config.yaml
horizontal_flip: true
tokenizer: "char"
vocab_size: 28
encoder_arch: "resnext"
encoder_activation: "leaky_relu"
encoder_widths: [192, 384, 768]
fusion: "cross_attention"
decoder_activation: "relu"
decoder_cross_attention_every: 1
optimizer: "adamw"
beta1: 0.9
beta2: 0.95
eps: 1e-10
epochs: 5.4
Rows from block 2 of the text decoder of a small image captioner, named by matrix and row number. Rows with one number belong to one neuron. Each number is 50 + 12 x the weight over its row's rms, rounded and kept within 0 to 99. All counts start at 0.
Before each neuron's rows are labels from the 100 texts, of 14976, where the neuron reaches its highest value: "tokens" is the input token at the peak. Only what is clearly more common there than usual is listed. The data: simulated fluorescence microscopy of cells.
# fc1: MLP up (decoder.blocks.2.mlp.fc1.weight, 1536x256), inputs 0-127
# fc2: MLP down (decoder.blocks.2.mlp.fc2.weight, 256x1536, transposed), outputs 0-127

tokens: "b"
fc1.29:48 62 50 49 49 51 85 43 48 57 53 48 47 38 38 47 75 49 63 44 51 49 99 47 49 50 46 50 53 50 50 34 49 50 37 47 52 52 64 55 51 51 39 56 51 52 49 50 61 51 36 55 53 50 51 45 50 64 46 89 67 44 43 45 51 49 45 50 50 99 50 54 41 51 45 43 65 46 58 25 30 51 49 37 85 59 80 60 52 50 70 48 97 32 50 42 42 50 50 81 50 50 58 46 50 50 55 78 48 46 50 47 51 18 49 50 50 49 50 67 71 53 49 62 46 50 80 38
fc2.29:49 35 70 76 65 52 64 28 50 35 48 45 51 50 90 56 47 22 50 43 52 46 51 50 50 54 65 62 44 63 55 51 46 33 50 35 43 51 49 43 50 48 45 39 48 33 22 48 52 47 54 49 49 39 61 51 50 48 43 50 53 50 50 26 49 44 50 51 48 35 51 48 48 52 50 52 50 51 50 42 52 45 50 47 62 69 56 71 43 52 53 50 52 47 34 49 50 50 54 49 50 50 47 56 52 79 48 49 51 50 52 54 72 73 49 64 50 50 62 50 49 49 50 54 49 56 47 49

tokens: "l"
fc1.85:45 36 46 51 47 53 62 57 74 55 56 57 53 91 54 56 50 53 54 54 48 50 50 52 57 46 44 45 50 44 47 50 47 49 49 47 47 38 46 48 48 49 50 48 52 54 49 50 53 50 50 50 52 50 50 50 49 54 50 49 49 60 46 53 57 49 52 49 70 49 62 67 49 50 50 63 50 14 51 50 51 49 54 51 76 51 94 55 75 57 60 50 50 50 50 63 50 52 50 67 48 50 46 99 52 79 58 57 50 54 49 50 64 53 55 50 62 50 29 47 55 56 94 55 50 83 66 49
fc2.85:49 55 56 53 57 59 63 52 33 66 82 50 46 46 53 50 49 33 40 76 71 52 59 59 63 51 50 45 62 50 42 52 46 41 54 64 50 50 55 54 48 45 54 50 61 69 50 43 50 74 82 49 95 48 54 49 28 92 56 52 54 55 55 50 50 34 50 52 50 61 57 57 50 53 51 51 51 49 45 31 57 51 23 25 53 61 50 53 49 54 56 34 50 74 31 47 68 40 51 49 52 49 50 49 43 50 47 52 48 58 49 49 54 54 38 71 58 54 40 81 50 50 57 20 50 51 53 34

tokens: "b"
fc1.172:52 61 78 56 48 32 45 48 50 54 61 66 56 59 58 42 49 39 44 39 44 50 50 46 47 50 50 51 59 51 56 53 50 50 50 51 57 51 52 52 50 50 45 50 45 48 48 51 50 51 53 37 44 55 51 51 71 55 51 56 50 54 50 47 50 32 71 51 46 70 54 33 43 37 59 55 43 15 66 50 51 58 50 61 56 72 56 62 58 52 60 43 80 59 62 57 66 51 55 51 65 48 53 62 94 60 65 73 53 50 69 73 42 43 52 63 47 26 53 83 47 52 50 77 79 68 55 79
fc2.172:57 51 50 59 44 76 37 34 53 70 55 50 54 51 37 52 39 50 85 45 52 52 62 42 50 53 55 63 56 46 50 23 49 50 64 51 35 47 43 57 40 57 50 53 30 47 25 60 50 41 45 17 48 36 66 51 50 33 63 51 47 72 50 50 21 50 55 50 10 73 56 55 50 50 40 67 69 64 50 20 47 50 44 31 49 53 54 50 28 67 69 61 55 50 50 52 57 57 69 69 54 49 50 56 48 56 56 38 50 82 42 51 75 48 63 61 72 53 58 34 25 49 50 56 58 50 31 40

tokens: "m"
fc1.431:51 59 50 70 57 60 49 66 50 50 57 50 50 55 75 59 54 51 47 52 50 50 70 62 71 82 54 50 54 50 50 53 50 51 56 31 24 38 18 32 39 41 58 51 00 41 51 38 55 28 59 42 43 51 50 50 44 35 51 42 50 42 51 80 27 50 51 50 50 52 50 50 60 51 48 63 47 50 43 51 57 51 49 59 51 49 49 51 48 53 51 51 52 71 48 51 51 51 51 51 50 49 44 54 47 51 53 50 50 56 50 51 51 58 49 53 55 34 62 50 42 24 47 67 68 58 51 99
fc2.431:44 50 53 50 38 45 44 52 44 49 47 50 74 28 50 55 29 53 48 46 49 48 50 50 51 49 51 49 54 30 31 50 49 61 50 64 44 70 63 50 47 50 51 62 48 58 38 51 49 51 50 59 50 50 71 60 50 50 58 52 61 43 66 47 47 60 55 45 50 64 44 50 50 49 50 50 50 45 49 50 57 49 50 49 48 40 52 43 50 51 50 67 50 53 51 51 52 52 00 57 50 50 50 50 50 00 43 20 46 47 50 77 32 54 68 41 52 50 50 50 53 50 69 52 51 42 63 51

tokens: "s"
fc1.495:50 50 48 50 50 57 50 62 50 50 48 50 50 50 47 37 53 56 52 53 50 56 66 50 50 61 50 50 43 50 46 48 50 50 48 50 52 50 50 28 47 50 52 52 50 50 50 50 47 52 19 50 47 50 50 49 50 50 50 70 15 52 50 43 43 50 54 50 50 61 59 45 50 50 49 57 36 30 50 68 50 50 50 50 50 50 50 66 49 48 50 42 92 49 50 50 50 53 52 50 23 50 42 46 50 59 50 50 49 37 57 50 52 50 64 53 50 47 32 52 33 50 01 37 56 26 50 50
fc2.495:49 50 50 47 46 50 46 48 50 17 50 50 35 57 81 50 50 49 44 52 48 50 53 51 50 76 50 54 48 50 35 52 46 50 44 76 51 53 43 53 47 50 50 49 50 50 50 50 50 52 50 50 58 50 50 33 50 40 50 50 46 76 50 49 50 50 50 50 72 50 34 50 55 39 50 50 59 49 50 49 49 71 25 50 48 26 42 48 50 51 51 10 51 60 50 69 99 32 55 45 96 50 50 88 50 48 00 51 50 36 40 48 41 40 45 60 50 50 46 52 50 50 69 51 63 51 56 99

tokens: "s"
fc1.536:72 78 45 49 49 40 50 51 51 50 52 50 88 54 71 54 50 50 49 52 50 37 50 50 53 51 50 57 57 62 59 71 57 48 55 52 50 50 50 52 49 55 86 50 50 50 47 50 56 50 46 51 52 51 47 46 50 32 37 44 42 50 48 57 42 69 01 52 58 50 57 49 50 84 50 50 70 99 53 52 46 62 49 52 50 50 51 51 48 55 53 50 51 55 50 51 51 50 50 50 50 53 85 52 50 50 55 50 50 50 48 41 81 50 53 51 50 99 43 51 49 52 51 51 52 50 50 99
fc2.536:82 51 28 40 46 50 50 49 46 47 50 51 51 60 52 44 52 41 61 69 50 50 44 50 38 50 54 51 44 53 51 48 51 50 30 37 41 50 49 48 48 50 49 43 50 42 50 47 49 34 50 50 53 58 50 50 50 48 49 49 44 28 50 53 50 47 48 53 40 50 56 39 49 49 50 44 49 44 41 50 44 53 52 50 49 50 52 28 50 55 44 55 49 51 51 69 39 00 51 57 52 50 48 50 49 50 50 50 50 61 50 45 50 50 52 50 51 50 50 50 51 53 50 50 50 50 50 50

tokens: "m"
fc1.421:51 50 50 45 44 47 49 50 49 42 49 65 45 49 49 44 42 47 56 51 51 51 50 50 50 50 51 50 54 51 53 50 51 46 62 51 50 50 61 52 48 69 50 57 50 50 54 59 59 51 50 40 49 62 50 50 56 51 49 26 49 56 63 50 16 50 50 67 62 78 50 55 29 51 51 48 47 43 50 53 51 65 38 57 59 50 50 50 78 49 56 48 52 70 50 69 51 50 57 59 57 46 62 61 50 67 78 50 42 53 51 45 52 48 50 64 50 50 50 51 47 50 54 50 99 50 84 65
fc2.421:74 50 49 50 44 64 38 48 63 38 49 51 39 53 50 31 50 30 99 50 50 51 59 48 46 52 50 50 52 50 73 50 55 50 47 51 40 47 48 50 45 50 47 50 50 49 44 51 50 47 36 03 47 52 19 48 50 70 50 33 36 50 46 52 49 50 50 51 52 50 57 50 34 50 50 46 50 58 50 42 50 50 50 53 51 50 53 50 31 50 67 34 56 50 47 65 36 40 41 50 50 29 44 58 70 92 89 53 50 70 51 40 51 48 51 76 47 42 37 49 55 59 50 53 50 37 50 47

tokens: "b"
fc1.560:50 57 41 51 50 58 51 44 52 62 67 49 40 39 47 51 71 50 61 49 51 41 53 41 47 49 44 46 50 50 50 38 51 51 42 51 62 57 69 55 50 51 50 75 51 49 50 51 50 51 53 51 50 56 50 50 48 58 49 89 50 65 54 50 45 50 34 50 49 68 67 57 60 92 31 31 51 51 81 45 30 52 51 51 78 78 85 47 49 49 59 50 73 50 49 25 50 49 90 51 51 37 55 45 57 58 56 71 50 50 50 47 47 24 50 66 51 50 50 54 49 25 16 89 40 62 72 30
fc2.560:50 51 68 78 49 50 60 50 50 15 49 50 51 58 76 50 39 32 39 31 53 49 50 50 76 58 53 93 51 50 52 50 50 50 41 40 55 50 40 46 51 32 36 32 52 33 48 50 49 33 50 68 48 49 50 51 39 49 24 21 73 46 49 37 38 59 31 51 51 45 50 41 63 47 28 49 48 76 50 35 49 31 50 50 50 53 70 51 49 50 49 57 35 27 48 37 49 47 47 50 50 49 50 52 51 50 44 54 50 41 50 44 58 67 46 54 50 51 56 36 63 53 50 49 48 38 45 49

tokens: "u"
fc1.668:37 49 45 51 66 54 33 30 49 50 50 51 49 49 44 49 40 50 50 50 62 55 64 54 63 69 50 54 50 53 50 50 50 46 37 50 52 50 53 53 30 69 50 72 49 47 50 92 50 82 49 52 51 57 55 50 51 46 56 50 50 71 49 55 47 54 53 40 44 44 56 49 61 50 42 67 21 30 61 50 52 48 43 68 39 41 50 50 50 50 88 57 88 53 50 39 50 61 53 68 15 47 38 50 50 48 52 66 55 96 49 69 55 49 99 50 51 37 39 50 49 45 37 51 49 62 66 51
fc2.668:53 50 50 63 09 51 68 63 43 42 47 51 50 85 59 80 52 54 36 54 56 52 48 49 49 48 53 48 50 48 50 50 51 49 50 52 00 48 51 37 50 48 52 69 51 50 31 37 31 50 50 52 47 76 62 40 54 51 56 47 49 46 50 52 44 49 42 67 54 40 40 36 49 51 50 50 52 48 91 50 50 89 44 45 52 82 52 66 50 51 62 49 71 52 70 50 50 33 50 50 53 53 55 50 48 55 62 49 48 51 50 54 26 50 62 51 51 51 38 54 55 50 50 50 52 54 52 68

tokens: "b"
fc1.465:59 57 47 50 48 64 78 61 60 56 50 45 50 52 50 50 62 53 50 50 49 51 72 50 50 50 50 57 52 57 53 52 50 51 50 52 50 58 49 48 50 48 33 45 45 53 50 39 50 50 43 47 42 44 51 38 48 51 47 50 50 50 51 50 50 51 52 49 44 63 48 83 49 52 55 52 50 50 48 39 47 51 52 43 68 49 57 46 91 50 70 49 99 48 53 51 53 51 47 50 55 47 35 42 68 38 52 53 50 49 56 53 46 26 48 53 54 44 51 99 70 49 47 53 51 43 51 48
fc2.465:50 54 48 71 63 36 50 50 48 49 65 39 61 49 56 73 51 47 45 51 65 51 59 55 57 46 50 49 19 46 18 50 42 40 68 49 34 60 60 39 50 33 29 59 53 51 31 52 61 50 50 48 47 50 76 50 41 66 52 63 55 59 51 66 46 48 51 50 60 32 50 66 50 53 50 91 57 51 45 44 54 50 51 50 51 51 50 49 15 51 99 50 51 50 52 40 50 48 50 52 50 41 49 55 50 55 48 50 53 51 51 45 54 56 27 60 64 50 52 50 50 45 36 46 51 48 46 20

tokens: "b"
fc1.41:36 54 35 59 65 51 65 49 62 57 52 50 50 46 46 49 52 50 56 56 53 50 87 48 48 52 51 49 43 56 50 49 50 50 38 50 50 36 51 53 50 50 63 55 35 64 65 49 48 42 49 46 48 50 31 49 50 57 48 81 50 50 52 52 46 43 46 50 57 54 79 57 65 67 53 50 51 50 65 61 10 49 63 41 60 50 50 51 50 50 83 50 82 25 50 49 50 50 94 49 52 55 54 48 62 50 68 61 75 50 37 49 59 46 48 58 53 49 25 50 61 34 48 99 39 74 76 37
fc2.41:52 50 72 51 50 50 78 50 55 44 50 50 55 67 50 43 34 00 27 50 49 50 53 50 56 60 54 70 51 23 53 50 50 51 41 26 50 33 54 48 43 37 48 41 48 53 55 44 51 34 53 48 49 49 32 56 44 52 00 50 63 48 48 50 50 51 50 50 41 50 53 52 49 49 50 50 51 51 48 49 48 24 58 54 50 50 51 50 46 51 50 50 44 26 52 36 37 50 50 45 50 52 49 51 50 57 45 46 50 49 51 46 48 54 48 50 60 48 48 55 51 50 47 53 26 50 50 40

tokens: "y"
fc1.719:49 50 52 51 49 49 50 67 50 50 51 81 76 48 32 46 34 50 49 55 51 66 50 50 50 50 50 49 49 50 50 38 50 59 69 25 12 50 50 50 55 53 62 69 50 50 50 76 67 54 50 29 49 49 50 47 51 47 64 50 59 60 50 82 45 50 50 49 50 48 50 60 71 72 46 73 50 50 43 50 36 44 50 49 50 50 50 51 31 65 50 49 51 23 85 49 50 50 50 99 49 49 50 50 50 40 49 56 60 74 50 50 64 71 55 18 68 50 49 50 52 49 57 46 99 46 51 52
fc2.719:44 52 42 47 56 67 50 49 99 90 32 62 60 50 51 51 49 56 50 50 58 46 50 49 49 59 49 50 59 50 50 51 54 46 50 31 27 41 50 52 50 77 40 52 50 50 87 50 57 50 50 33 51 41 17 49 50 63 50 50 52 56 50 59 48 49 50 50 51 59 50 51 59 53 73 51 50 49 50 58 50 50 50 60 51 44 31 51 50 59 50 49 57 42 55 50 26 16 51 86 49 49 50 50 46 00 50 53 49 64 50 51 53 34 43 43 62 41 50 52 50 50 53 50 50 51 41 33

tokens: "u"
fc1.92:50 53 52 77 51 48 50 45 50 50 43 49 46 50 51 47 41 47 55 37 50 51 49 48 56 57 46 50 50 50 48 50 79 74 50 56 65 55 50 68 43 50 21 52 36 48 50 61 50 70 52 48 67 70 39 63 60 64 51 50 47 54 50 46 57 55 55 51 50 56 55 27 50 61 59 50 50 42 79 72 47 50 50 65 57 50 52 67 39 44 74 54 59 69 67 48 50 52 97 56 50 62 58 49 49 40 45 73 56 53 35 58 44 53 59 35 33 48 45 55 39 59 49 73 50 61 72 62
fc2.92:50 41 50 28 44 55 37 52 36 48 63 43 63 54 44 24 32 46 59 62 53 53 50 56 50 46 70 63 50 43 64 50 74 58 46 51 41 36 42 49 56 51 57 62 43 48 49 28 66 20 37 53 69 51 39 76 50 35 51 48 49 54 48 57 35 61 50 52 56 53 50 49 80 63 45 43 50 51 49 52 48 50 52 50 56 59 41 77 68 49 48 61 59 43 44 41 70 50 60 49 50 44 22 15 48 69 50 53 32 70 50 50 50 57 51 70 62 75 50 20 50 38 40 60 77 50 50 49

tokens: "l"
fc1.70:47 56 41 44 50 57 47 48 63 51 53 61 48 45 38 43 51 53 86 51 50 38 48 46 50 50 51 50 50 50 50 50 43 46 47 50 51 26 49 51 41 52 51 42 59 60 55 62 48 50 36 51 53 56 51 76 53 53 63 52 54 62 52 50 51 56 55 63 76 58 99 52 31 52 46 58 53 42 49 50 60 55 72 53 52 48 79 47 70 57 64 48 54 49 50 69 50 64 83 62 54 48 56 65 49 71 60 61 49 74 43 41 63 49 68 69 53 53 27 44 50 50 63 73 51 75 52 47
fc2.70:72 52 75 46 50 46 56 55 52 54 62 35 50 43 77 51 51 49 57 68 22 50 55 50 62 58 55 28 50 48 40 39 44 50 56 55 42 34 50 48 51 47 62 20 45 50 54 49 50 56 65 30 43 51 45 59 27 75 54 57 53 63 63 44 50 50 49 51 39 49 47 74 49 54 48 34 49 48 20 50 50 50 30 51 51 37 74 51 23 53 37 40 36 53 47 72 56 55 42 60 53 37 53 63 54 58 50 40 48 71 50 54 78 53 50 66 64 73 50 52 41 50 53 42 53 50 51 52

tokens: "b"
fc1.169:59 51 50 54 52 50 62 74 46 49 53 53 50 48 42 49 52 50 50 44 50 45 50 37 43 59 46 47 48 49 50 44 50 62 51 50 56 64 42 54 53 50 53 50 50 56 23 49 53 50 36 48 51 50 72 49 61 50 64 50 40 51 55 50 46 59 49 60 52 60 50 58 51 50 50 45 49 39 81 33 35 48 60 47 51 99 61 46 50 66 83 48 52 50 49 51 65 50 84 50 57 34 48 44 74 86 54 70 46 48 45 46 45 27 90 65 53 49 50 62 49 41 28 99 61 47 93 50
fc2.169:38 53 50 50 50 67 52 33 49 58 51 50 60 50 56 52 50 46 58 64 46 37 27 50 46 48 57 75 40 47 62 35 47 50 52 36 51 50 50 49 47 50 50 50 42 49 50 46 24 42 55 72 46 44 49 58 47 50 50 48 49 59 46 63 49 50 50 41 45 53 54 52 50 47 39 50 81 00 18 49 51 49 50 49 44 25 50 43 48 69 45 52 50 40 44 50 50 49 98 49 63 51 60 52 52 36 00 46 52 50 48 54 47 66 43 51 50 51 75 23 49 50 50 50 47 56 19 40

tokens: "m"
fc1.3:49 52 44 47 43 38 55 51 50 53 59 57 43 50 60 48 48 42 29 43 56 53 75 52 53 50 52 40 35 33 29 29 31 27 36 41 35 41 47 54 48 66 51 58 47 47 53 53 62 68 65 50 50 65 45 53 70 71 52 54 50 70 60 54 39 56 53 62 57 62 55 51 51 59 61 52 47 56 67 72 44 58 49 58 58 64 47 70 51 43 60 49 50 69 55 47 63 48 62 50 56 50 67 53 99 60 52 55 45 54 57 54 37 50 51 59 51 36 48 53 45 49 55 55 62 54 55 99
fc2.3:33 50 50 49 54 50 38 69 50 71 90 50 84 57 38 39 50 72 73 77 48 54 73 50 50 43 48 41 50 50 47 50 56 54 50 75 41 33 68 48 53 50 27 46 65 45 32 66 50 51 53 65 49 50 77 53 47 35 52 54 51 51 58 52 47 50 35 50 50 50 47 50 50 64 53 66 51 50 32 37 50 59 11 50 50 61 50 65 63 54 57 53 75 35 48 47 52 53 51 67 31 47 50 46 46 56 42 50 50 49 55 45 78 50 38 44 44 55 52 44 49 50 64 37 51 50 50 53

tokens: "y"
fc1.682:51 50 50 48 50 53 57 66 58 43 42 50 51 51 39 52 46 59 50 59 52 83 56 51 50 49 36 42 22 49 26 23 33 49 51 43 46 56 43 50 52 55 64 52 25 54 58 66 77 54 41 39 51 49 50 45 55 49 54 49 64 51 50 60 50 54 47 49 73 50 46 64 79 49 54 79 45 47 46 61 41 35 55 50 44 52 44 48 54 71 57 83 51 55 93 50 67 51 40 73 48 50 45 57 84 41 74 50 56 76 49 50 52 65 49 37 69 43 35 64 53 42 87 46 78 48 50 61
fc2.682:37 50 52 34 52 50 49 45 50 62 55 59 52 50 58 34 73 49 64 87 47 51 64 63 61 59 64 50 22 31 67 51 50 57 50 54 32 49 58 49 27 66 52 57 51 54 45 68 56 50 58 55 60 50 50 45 63 61 79 48 59 43 43 50 56 50 52 25 69 37 43 50 50 51 54 47 52 62 20 45 61 76 50 50 50 49 54 50 53 46 09 38 51 42 38 67 50 53 64 56 49 49 38 44 53 50 35 59 49 55 46 50 59 32 44 39 50 47 50 61 50 49 52 43 54 36 50 37

tokens: "s"
fc1.324:50 51 50 44 46 50 59 64 51 50 50 50 99 54 52 50 46 48 42 48 49 46 41 39 42 50 48 50 50 51 53 50 54 79 92 50 44 52 50 65 53 52 49 51 50 50 51 81 61 50 52 38 50 50 50 52 51 49 50 49 50 50 51 68 50 60 47 50 50 50 51 50 60 94 52 45 57 51 50 98 37 49 52 50 50 50 50 47 41 52 50 53 36 50 99 61 60 50 52 75 49 55 81 50 52 51 47 50 50 50 49 42 89 50 50 41 50 59 48 21 50 50 69 48 88 50 50 49
fc2.324:50 50 45 51 53 70 44 49 65 72 46 52 85 69 48 43 50 72 82 99 73 50 56 50 51 50 50 48 50 54 50 36 51 51 49 50 26 47 50 47 49 50 39 49 50 50 70 50 64 49 50 46 54 49 50 50 49 50 72 49 49 50 55 67 49 50 46 50 50 64 49 64 87 52 58 50 45 52 38 87 42 51 70 51 28 35 44 49 62 50 50 50 52 34 64 62 45 31 55 81 47 50 50 42 42 00 50 39 49 53 61 46 51 40 49 41 50 50 56 50 51 49 50 76 50 50 38 50

tokens: "y"
fc1.402:50 50 50 47 47 54 58 63 50 50 63 50 67 50 19 34 51 48 50 53 50 57 50 50 51 47 49 50 50 54 51 31 50 64 59 41 36 47 53 50 57 63 41 50 47 49 53 97 73 55 51 45 68 50 47 43 51 49 56 48 58 50 28 76 49 51 43 44 65 47 50 46 54 50 46 58 59 50 34 50 27 50 57 37 32 39 50 50 36 53 50 69 50 16 99 49 52 50 50 86 51 68 57 54 57 19 50 50 61 69 53 44 76 49 44 19 69 50 47 51 52 56 92 39 99 50 42 52
fc2.402:46 50 37 50 50 75 54 31 61 63 38 46 70 52 53 51 48 50 54 65 74 49 50 45 39 57 51 47 42 50 49 45 50 43 50 33 45 29 63 49 50 51 38 52 49 50 99 50 50 49 49 50 53 53 20 50 50 87 50 51 50 60 55 59 50 50 50 51 52 64 30 72 68 50 55 50 39 50 51 94 36 53 50 65 49 33 26 50 50 50 49 50 56 27 53 46 44 29 50 80 52 52 48 41 43 11 50 49 50 50 55 54 50 15 48 46 76 41 54 62 53 43 54 50 50 50 44 32

tokens: "u"
fc1.284:47 52 52 44 47 59 54 51 54 51 52 55 46 45 48 45 52 75 53 66 53 49 43 43 47 48 48 62 50 61 50 52 54 54 53 57 65 54 41 56 49 51 55 50 30 45 55 52 49 52 52 52 50 63 62 37 50 29 69 53 47 51 52 60 50 49 48 50 49 47 50 47 51 60 60 50 49 52 55 52 50 50 50 51 54 51 49 49 49 50 52 55 58 52 55 48 50 64 85 46 50 53 51 74 91 49 53 87 67 51 46 51 37 49 65 48 63 50 49 50 47 46 63 84 52 72 72 68
fc2.284:51 65 42 50 18 50 48 53 62 51 70 50 60 50 47 82 50 49 39 23 51 50 56 40 53 56 50 52 50 50 48 50 50 43 45 50 28 64 56 50 50 50 17 71 30 53 65 50 50 49 83 50 28 50 41 50 46 51 18 50 70 37 49 57 50 99 50 50 50 46 50 63 75 68 63 50 52 86 45 56 50 50 51 50 50 46 50 48 50 43 64 55 46 29 82 50 49 38 50 53 38 55 50 51 44 50 55 50 40 48 50 49 52 50 48 33 49 50 50 46 50 35 54 49 50 50 50 46

tokens: "s"
fc1.140:57 40 35 50 37 40 57 58 42 09 46 63 77 68 44 24 24 30 50 55 68 81 70 59 48 43 41 41 42 38 16 32 20 31 32 40 51 49 53 54 54 67 71 75 58 66 39 56 64 73 42 41 44 72 51 50 61 54 69 63 65 60 55 55 51 58 58 37 54 48 57 36 49 52 56 63 50 49 55 51 46 51 47 44 58 50 61 55 48 52 55 50 50 47 50 59 50 68 68 49 32 55 49 50 51 41 58 54 62 50 56 49 53 57 61 45 50 60 40 53 50 53 42 55 39 53 65 53
fc2.140:53 63 48 51 51 51 46 34 50 70 62 50 38 35 38 77 53 50 19 28 54 27 27 53 49 65 69 69 50 30 81 49 70 72 61 42 54 51 49 50 68 50 54 36 43 52 49 36 43 50 45 60 51 50 47 46 78 70 38 51 47 49 51 50 55 51 39 51 48 44 47 46 50 49 52 61 47 47 77 69 44 45 60 50 48 50 50 49 50 72 55 74 37 54 42 30 62 63 44 50 60 61 49 50 32 52 46 47 42 55 60 60 47 51 50 51 53 50 43 53 50 55 50 57 40 57 50 37

tokens: "u"; "l"
fc1.451:52 50 48 51 43 51 46 43 53 48 33 54 54 53 42 46 52 99 65 49 53 46 43 50 54 57 74 53 59 47 46 44 44 44 43 44 44 34 45 35 24 48 49 54 39 48 51 56 51 57 52 53 53 56 49 55 56 56 52 56 47 55 54 50 52 41 54 50 53 50 84 46 45 47 50 72 48 47 73 52 54 51 62 54 53 52 69 66 53 51 54 60 78 51 50 47 46 74 61 99 50 46 52 56 48 52 51 94 48 59 46 61 50 54 53 48 49 48 47 49 57 35 50 64 68 59 51 44
fc2.451:50 50 50 47 51 50 48 54 43 48 52 44 46 16 53 50 50 48 50 53 54 50 70 50 50 49 49 50 50 50 51 50 01 51 65 50 56 52 56 50 38 50 60 46 12 55 50 36 50 52 38 27 49 50 49 50 48 38 48 46 35 51 46 20 50 57 71 41 51 70 50 53 50 54 47 53 86 77 49 50 60 50 49 53 50 40 50 45 52 53 67 48 50 50 49 52 49 74 52 64 48 51 50 51 11 50 57 50 50 94 42 62 53 73 73 61 51 50 50 55 50 28 49 48 50 50 57 52

tokens: "u"
fc1.109:47 49 57 32 44 50 54 41 38 48 57 99 48 44 41 44 70 49 55 47 55 41 35 42 49 65 49 48 51 41 47 49 50 48 49 51 46 50 48 54 49 52 49 54 59 41 51 57 50 57 50 57 59 59 50 57 58 51 50 54 46 53 54 48 50 56 50 66 50 69 51 43 53 63 55 44 51 55 58 55 47 55 50 99 52 62 60 70 50 39 55 59 58 54 68 48 50 48 58 96 54 51 58 44 53 52 50 94 49 56 44 47 37 48 56 50 39 50 46 48 48 52 50 99 52 77 99 53
fc2.109:52 50 39 63 45 47 31 43 51 45 28 50 58 55 51 52 50 43 48 50 63 47 50 50 51 45 59 52 84 50 66 69 67 45 53 50 55 71 70 48 51 50 50 44 68 61 51 44 54 49 55 71 50 50 54 50 57 50 47 50 43 49 36 50 49 50 43 49 41 90 51 39 50 51 46 47 50 50 48 49 50 50 55 50 51 00 50 31 56 46 48 52 36 36 41 47 41 38 51 41 50 50 50 44 26 36 57 51 50 35 44 55 42 50 35 41 32 50 49 47 50 50 51 49 47 49 50 41

tokens: "b"
fc1.89:51 62 48 50 48 48 50 42 59 61 62 50 46 48 48 47 85 49 51 47 50 35 49 48 47 48 48 51 52 58 59 40 49 50 48 50 69 55 53 53 52 51 61 51 41 51 50 52 52 51 51 53 52 51 50 46 50 60 49 77 50 49 50 48 51 45 37 54 50 63 60 47 45 51 43 45 55 51 52 42 41 55 49 47 75 55 77 49 51 51 65 43 92 44 50 50 48 49 91 50 58 52 58 48 63 61 55 82 54 46 46 42 62 28 48 61 62 58 47 64 54 44 51 99 32 56 66 35
fc2.89:48 53 72 65 48 51 75 47 50 33 49 49 50 50 52 50 49 11 44 43 51 50 53 51 52 49 53 66 48 43 59 50 45 50 32 36 50 50 52 46 49 38 50 48 48 46 47 45 59 41 59 56 46 45 49 52 46 43 15 49 53 50 44 50 36 53 50 50 46 51 52 51 50 57 43 52 54 37 49 47 51 19 57 29 50 50 64 50 43 55 56 53 36 17 48 46 50 51 55 46 51 53 48 51 50 50 51 50 67 47 42 51 54 77 47 62 50 50 48 50 50 48 50 51 29 50 60 19

tokens: "s"
fc1.350:51 63 45 41 50 50 50 57 53 51 50 50 99 51 53 53 51 50 40 39 20 31 46 37 50 49 45 49 51 62 50 51 65 49 59 50 49 51 50 60 50 58 50 53 51 43 42 56 59 53 50 51 54 63 52 47 52 33 47 44 50 50 47 56 38 66 24 50 48 50 56 44 62 99 56 50 88 89 53 52 46 53 47 54 49 50 50 50 36 56 50 50 52 51 50 53 51 49 51 50 51 51 86 52 50 50 47 50 49 50 54 44 99 52 59 56 50 94 41 56 49 51 52 49 56 49 50 86
fc2.350:59 50 33 07 44 50 38 48 46 37 48 51 92 69 53 43 51 45 65 55 50 49 32 49 50 41 53 50 48 51 51 41 51 51 46 47 42 47 49 47 50 51 48 38 47 49 40 46 50 35 49 49 50 56 50 50 50 51 53 42 40 30 51 52 50 47 51 51 46 60 63 48 52 49 50 50 23 40 51 50 50 50 70 51 42 50 52 17 50 50 44 70 49 53 76 57 44 00 60 50 51 49 49 47 49 50 50 48 50 58 44 46 50 50 51 50 51 50 37 33 39 52 52 52 51 49 50 50